{
  "model": "segmentation model",
  "image_size": 64,
  "init": "xavier_uniform",
  "final_lr_fraction": 0
}
Rows from block 7 of a small segmentation model, named by matrix and row number. Rows with one number belong to one neuron. Each number is 500 + 25 x the weight over its row's rms, rounded and kept within 0 to 999. All counts start at 0. Numbers have three digits each. After the name is the row's rms in percent of the matrix's.
After each neuron's rows are labels from the 100 images, of 14976, where the neuron reaches its highest value: "top examples" is what is common among them; "place" is the part of the image that holds the peak. Only what is clearly more common there than usual is listed. The data: renderings of 100 made-up gadgets, each built of a few solids, in any pose. In brackets: how many of the 100.
# fc1: MLP up (model.blocks.7.mlp.fc1.weight, 320x160), inputs 0-159
# fc2: MLP down (model.blocks.7.mlp.fc2.weight, 160x320, transposed), outputs 0-159

fc1.245 103:516487488508524538534481494508489490493541500493487521502483513498529455469484470512481508483526535527482480498497523492544512479464560527484499492475457461515527504447523525514505493499470486464465489521540548480492519519500497493468468507468575541543537524507499487498482529497473537503529476516474448510513500486513474490481485484521495457490542531501434506495481515491500501498478503525492488482512543512505478490529534451487484472526521485457515485493464452469522508542493512
fc2.245 111:495517515467484474463483505508512548464516511454504472494499514492502512521511511494487479481539468492516499497510504492484529502542511482547543478523493562493486506514526465515501502524537493525514504483465468507523493494489518487508482507508487475515483506507464475494506503499495499519496460496486531471500525474445446522511503456490542539484532462483531537501471507510487478501449439515533488513519531536494520454450510483490522526498528531475471529528479534504557471451545464
top examples: has a torus (73); blue (38)
place: centre (63)

fc1.270 129:546498508507529524501514532501506501487539497526526514532485538453491491492499526498539497557491524476497537518514472528509526492491510505520504520477490538485511506536449508475486527455479485506510536476510495451467421482505550519495531502447478492541445529508492501499488458482514545490485463501505474556475511501475487457518507497504461517497516526546505509470463484514459484500523517500491536460474499490467518498542498507477485518441525504510491484500502473491534507504488506
fc2.270 112:501517500503526504473417455500525492507499477484537502534473497502509462503513489466487510441536527499501511539487474528471464465523540501512534455489485489518500509473480498525523514471504544520492482515494504506482511490515511490495500507565536511495499478491485494490503528487513509488447487499466523503505483511510525464498530541541528459501553487476465511503507497508522487499517453494489475520493522547517516530492496553452489488493489523495499557485470526460505442549526475
top examples: green (31)
place: top centre (44)

fc1.285 107:552488462478493487519518507534491485527542516500499465487504507494509514464510504517489503472491539492491465456477485515506506494554519483498473522438521479481483474516468538513469492509524491526511532519504510474530503517513508505517513483555466455509520486514529494464524524480571477524496499550510476465517502495506470549510461527490493523480482513498478556561500527511489473429486468493515477509521490488517499508521512498527520495523510560467495509503511458493493517458464514
fc2.285 081:500517480566516479508480469483466477486441508488504483466520546485499514525540503494565493482508523541502507490512534492500519487477529501498487514477568537529528470507469500500476492489484494488480495478522499509518524506494506542493467525473476488537531515464491484503499499474446491482491543545464497479513500485503521507528528524505494542498462443506485506522488513455494463496508523485526472483502487522516515499475519538476457528451512460488496489548486496556449494520510478
top examples: green (26)
place: centre (35); bottom centre (32)

fc1.293 094:484520501509510520553504523480511498501458494537495518485520518455504490527487535529503498522477506525510478478483491452518522513514504507546472495472493511544523493506488555457499526515457496455456547476464462497477515482463544466512485476489531535456485543510510489483527506498473470467525473547534508505537519492508443507447502537507503480511497495451542491478520544499511460504502474493507472489498480518501534491494523494489533469484447488508525519519466510486526519494474512
fc2.293 090:554532529501462517538473494531532530526510485473485482488512475540500471518506430478517447490469516486464505513489521500459531517548508478468517520524503506538487426446542503484490537520477491516499524513474498523525509466493521502456498515517486490502505506538480488506501484484514470513497516497484502486509487503534514489467475488519490499535477539528492513496452484510543510495502480468512494475497547482476554495519535533478470508468464480527529471479466516478488505478515542
top examples: purple (30)
place: centre (46)

fc1.168 122:562508475493506460495502499498479487493522557513532487515509462467492526490518531547474503501493490502462511515527435460499492471514547500520500556499515494498504485490484497522515551539539484479450512512482482480491485510498516485527522491516501524504501533488519488470496498491548453485481503508505506501527504495460510494507441488541478537511498468491510483549464551461485524482483514483543526513561494466514469495516482493498531447496493511458457488467469483523510499503466497
fc2.168 095:491489530511479503480526486477483500495532515513536496492463581528516487505469514477526489506519496498493469484494529507570510526500461502496482515494517467496495503474525500506523456487513525440501479532469488518518467488544521476497515567425503498527500517483479499484457507483533456508562522530506481525502476474545499528505511466491492507469505490515525508500486461519490491490531534506483478532497468520508511510479526475478465476543549491480488479540501450493490485468495489
top examples: purple (33)
place: top centre (35)

fc1.315 104:482539509505563523502495497493544452505490549466490529509459493528550503462500498504522497518508517506484535473487473491474533469479498483489549489447517519515535478519520553479507476561535527534537464502474541498517529490483496450512506511481434497544491489522504464497501491545516478493478508503468515474528479504515451498497488511471496505461531493484476477488509514552477521518535477466479527510446498515502503501497481503489467501493486490499523490524510504530500507535469507
fc2.315 103:552469476497507521514497513488484445514462471500457523478549490482486481522478457454495493558531490514536491518473497512524468515501476520529447519539510514474495518505466503470493510481458451493515531504541523472507508557523527483519502510501508526472512463501482508514465490516503513500474515469476491509496512514525568500517489551496495472525519455486501490516486513512465496514496517481508490472519461507512532489538511487469544487535513501546440511506522505530488507475510452
top examples: green (28)
place: top centre (35)

fc1.167 113:474551555537534482502571513503486528512467451494521516481516520500474431486478486517489494504492530485490509541531481510499521497525479476508480503490468474459493482547466520512524532515523497493478488511502513485482477474491524508536451562520502509536515504532519533468523432493504517494486537507549514463498508491510512517486510449538492528534476494440519529487534494527481516515469491500492505496511480489457483528498516472541524499478490525499518517532502528482493498501494491
fc2.167 124:532471519511464504562501468513462512537533555481509485495482511478502540533496523521529503496496451490505494531511496468493498490491488487490483496530505507475486504502508458485510458496512483513448480470466530465508505502514428483484542476510485502467491523539425488508481510495500527519539472465507468525514469464482505470473509537483515505506507510547538514525494506464525502496495521552522519505515525547551521465504469522494479481510508527492487499525488465525463507489545486
top examples: purple (38)
place: middle left (29)

fc1.156 098:526513460502479500540518480527516558517547483485513510542454537489529501502491485505518490514473528479500490494471473527484523469466498510477525498464523526537514488499520529444502505508512548501521520478463526495534455548460461519519539515522520468453513511495412534481558504472505463508496524508512520441499527475513499515491494479514490491488488501511469517482546508509516514518493526493489492532483479483528512493507472498520472538498485518482509481467507517455538515488504491
fc2.156 089:473497495522485547531481503514551470507448493511487520515519498488540487564516501490521515508485459514481538518541499493506525520466514521504506520495469506490458512483453510489506516517505486497510480472530481498523495488518470515481501485526547529519482490520549509470460503493508486484494497520507484507517503488510535493438524496499479528547460471483513488529520504485436493515505461543451466485493540518502503514521509494438549471480503491543480521449526426487500491507489499
top examples: purple (31)
place: bottom centre (30)

fc1.39 093:487511494482513514498461447513506510502474474508503523521513514465495526512475434497496465470486543495496485538525541473491481463483527489501500508518462482512478489506525494509500491480466497476484499489536528479463439531485483501479511478502514540462459519490460500500472462487484490466523493481517464460478488502495463521504495555511501474544468543481487570540431506483508537494485500460495529501505474473508513488480527478472497537518513500510501544521485517538478480476472533
fc2.39 089:491472454515530513511509490490495514469500503497492511492497525507479510502470526512541470540492526506532505497505501448493491483472503508509504520495535548479451538539569494534500523527505492494516532556505519486545489443512485480520515470478502483491423479515436458513500493460457492484482499462466495494505479499477497533511537509538502510514505456495515464492523476497530485514484476528527512522521490492490482504477493515556525518519500507540452528480479541458507509519506523
top examples: has a torus (63)
place: centre (43)

fc1.196 101:505487555538482486483518478480461507534496479496497582487505513530513464463473524522521491501500482474498504521480473479463509507478542484536497497478464510465511470533483546467536505549508497464498477478513517476512519492497487441519514515510536493555512491545499541502528493538487501503495535503502471512466492494479452494512501510483471460503528514491489526533504493506489510558501486529490484536488535512483491467434520492539503483485511529497496514539437506476513518486519521
fc2.196 100:500517505490476509523529495488470474563497530508504440534504540526487499558501488513484486502465487473503463517569527497516533515510499468500483485492518514474502475458551482468480479459462483480513502466487480498492444498533451515444487491467485482489506538494507512490526550517499473510509504492497510487538480468515528509487552488514534496473496501503519486507501525482486449457512522468509559503523463515487478481499529507482500495511525516525481538540526476515518462532514489
top examples: purple (27)
place: bottom centre (28)

fc1.40 074:438483490476512522464501568472514458519522472502460545484547485481507496521453460521533483531506522478502503513541503514472521501492495534499505495458516483471506485474501532509534436501460469452479534516552516492512462509502495500525476520464520505483482552527510491461494529492524497491488498498550529558479467516524490511457492517512488507498513484475518498502509534504471519512487502481519508458486505525496482533485549457510521495509511534489540507515518513475492520517472519
fc2.40 075:537516434521565478493510512542502526471523489535511518531479524490474458492537511503500502460489508485531520470497546498425505510511460485471477491515459499513518474484542462491471504506482538489481479491491519526538494510436509481529503466492535498479520503494493506490511510506467515497486512520488499513473528464549497539499542493464523478523520527471502487514509495538535481476496440510497531474530509482483513497511467507505509496482474479521531503452466511510506541464534482
top examples: green (45)
place: centre (31)

fc1.213 083:482520526485495500532454461504481512501540470495503534533493519485475512488542469489506496515505496459500508501422437511495519498526530466500496508524543513486490451496516517502504526516526476507479479499481476521488438496487539487492514522523466503504451456493459527465488494523507491490528475559469460497484521501497486533502540485483506537524560472510497478456502526505520539517484506491518490488505514500479460523508529492469516534454479529456466499503511518506533507459512528
fc2.213 086:491479479513441504477479460500519498520564488466507496498491497489494485505487507483479483509441506486485577506493499464445512501492474503523517516495516473517489454484536494474505483526493476512536510544482479489465547481504491469489460488542486502531511490510530552488486479520501514511495540487538441466491498471531563491536502498489518457518526510519498475509487509494519529500500456464510488472499499537535506497486496517509489515499535450523469478493528538545494536513485530
top examples: green (34)
place: bottom centre (39)

fc1.244 098:499515491457522486492492493494493553541519511470508429475498524536510486528473507449463506463516469486485526480528526532529474506453502495474502512491518517498488502499466482512441537501467504533483503459506486478517542545497472471527568514520511498456460486553484524500514511479516529520485509517502482498485522518475506483475511498527473516502488514534491488527484532510490527491481497511498505482547486513527487489460531477476483502461452491541515466473510519559518504469494536
fc2.244 098:469500505512541536477515500464524502498514480505532486502497491474543569524490490481492467558520487479490495525487524510494504497497488506517491462477509456518508492508524520506492481497532523524508474459493443505463523504494483533530520502515521479533522501512442433486561520518473510517526473466517526516502498423522477509489533483488471519499501475480480511465519512489521448459520520535471514472476512535508541505469476492498537479492477458489517522498470539507507505507540501
top examples: red (32)
place: top centre (27)

fc1.28 099:526483505516498507480489512473521488515449529523513503527490497559472538451446487459515487478482504511545488493502524509488466491465461518513509515501494450471494535542503485507502510496516487474487506469467484503542469547508573533468461443489540484468512478483510536473518516580495526487492496499487456534482491487523507499496473492465474501499476473492476477502467474527501503495515480466525489515534531476515494465495490526518499486514494521482525544478518468498536513487517488
fc2.28 095:481509464490486496487509495519561493504498486490471524503472507522505492503474505510534530499506491487521511481504545552548478473500478476487461508544511504486520552501473508481560494534503517463528537499467487530551498513550494464470498549541476482509489509456502492524503519531454458504517506471476470520517466464496487472469456504487482474484495487514481438487524494479516485556485505529494472488473500472497519480493518511491510512553438495527519472511511521505489521463493523
top examples: white (25)
place: bottom centre (29)

fc1.206 083:500522487490488496503516514534491499511458478529528523476497489515482568495515480503457482508455495476519535475527477478547503475499513500529487485532461453481526506528443494495482490485504474496521494475469480492494465518484514501450464495516475479540537474489529520520536463441504490464491501510482514557490565502519466497550501494494475545498480505455494511482498459495510497530515534494499448507490503469504495475496478461507511493534526479495512458464476467508473500465488469
fc2.206 081:489504492491465537560457504471469468484500514507519488514521483480467516519465524498472513516451457497481507533460489472540458510473471545518490502466500493527501474468546469488534529501519514500476531471505480484536508501500503496507482516493465479485470466526494532518483534499554503543469493491465485501506481494525492502508514514543502484516506533504505499449455550508505511516529476518516472450497507442481484543533514485527491485485498551523503524543529507480518522547515488
top examples: purple (25)
place: middle right (26)

fc1.303 111:563540500503552473478499472511522482501516482470469509502502528474499511484477485524501477485479479522478480466496531536477496548548445469514504504491461456523453513474499500489479518501495473498505483474440519487490481490509566518504504520444492493515478520503470529490505529504497458496488539506531523519497495501479491462485482440472508519474464505495470503507500472437465445504530506497523520474506517456497504509512521491510472510484514478555504534496496467484489519455506510
fc2.303 104:480503485499548507481518475511495511477502499529471468471546525568490482535473501472481534472504522491509483510458495477498456497490566487506467506568459490489473508511471484533535505468484516494527560537505491487470476477490484496449479515532510507499502526465487514490506524518486483489543497464499519525522503471472493531461493524535534496536503491494512504513499454500541500461502514465498465511497521532466487501521522523476529497505515470535473496464489501484496532477561471
top examples: green (32)
place: centre (34); top centre (31)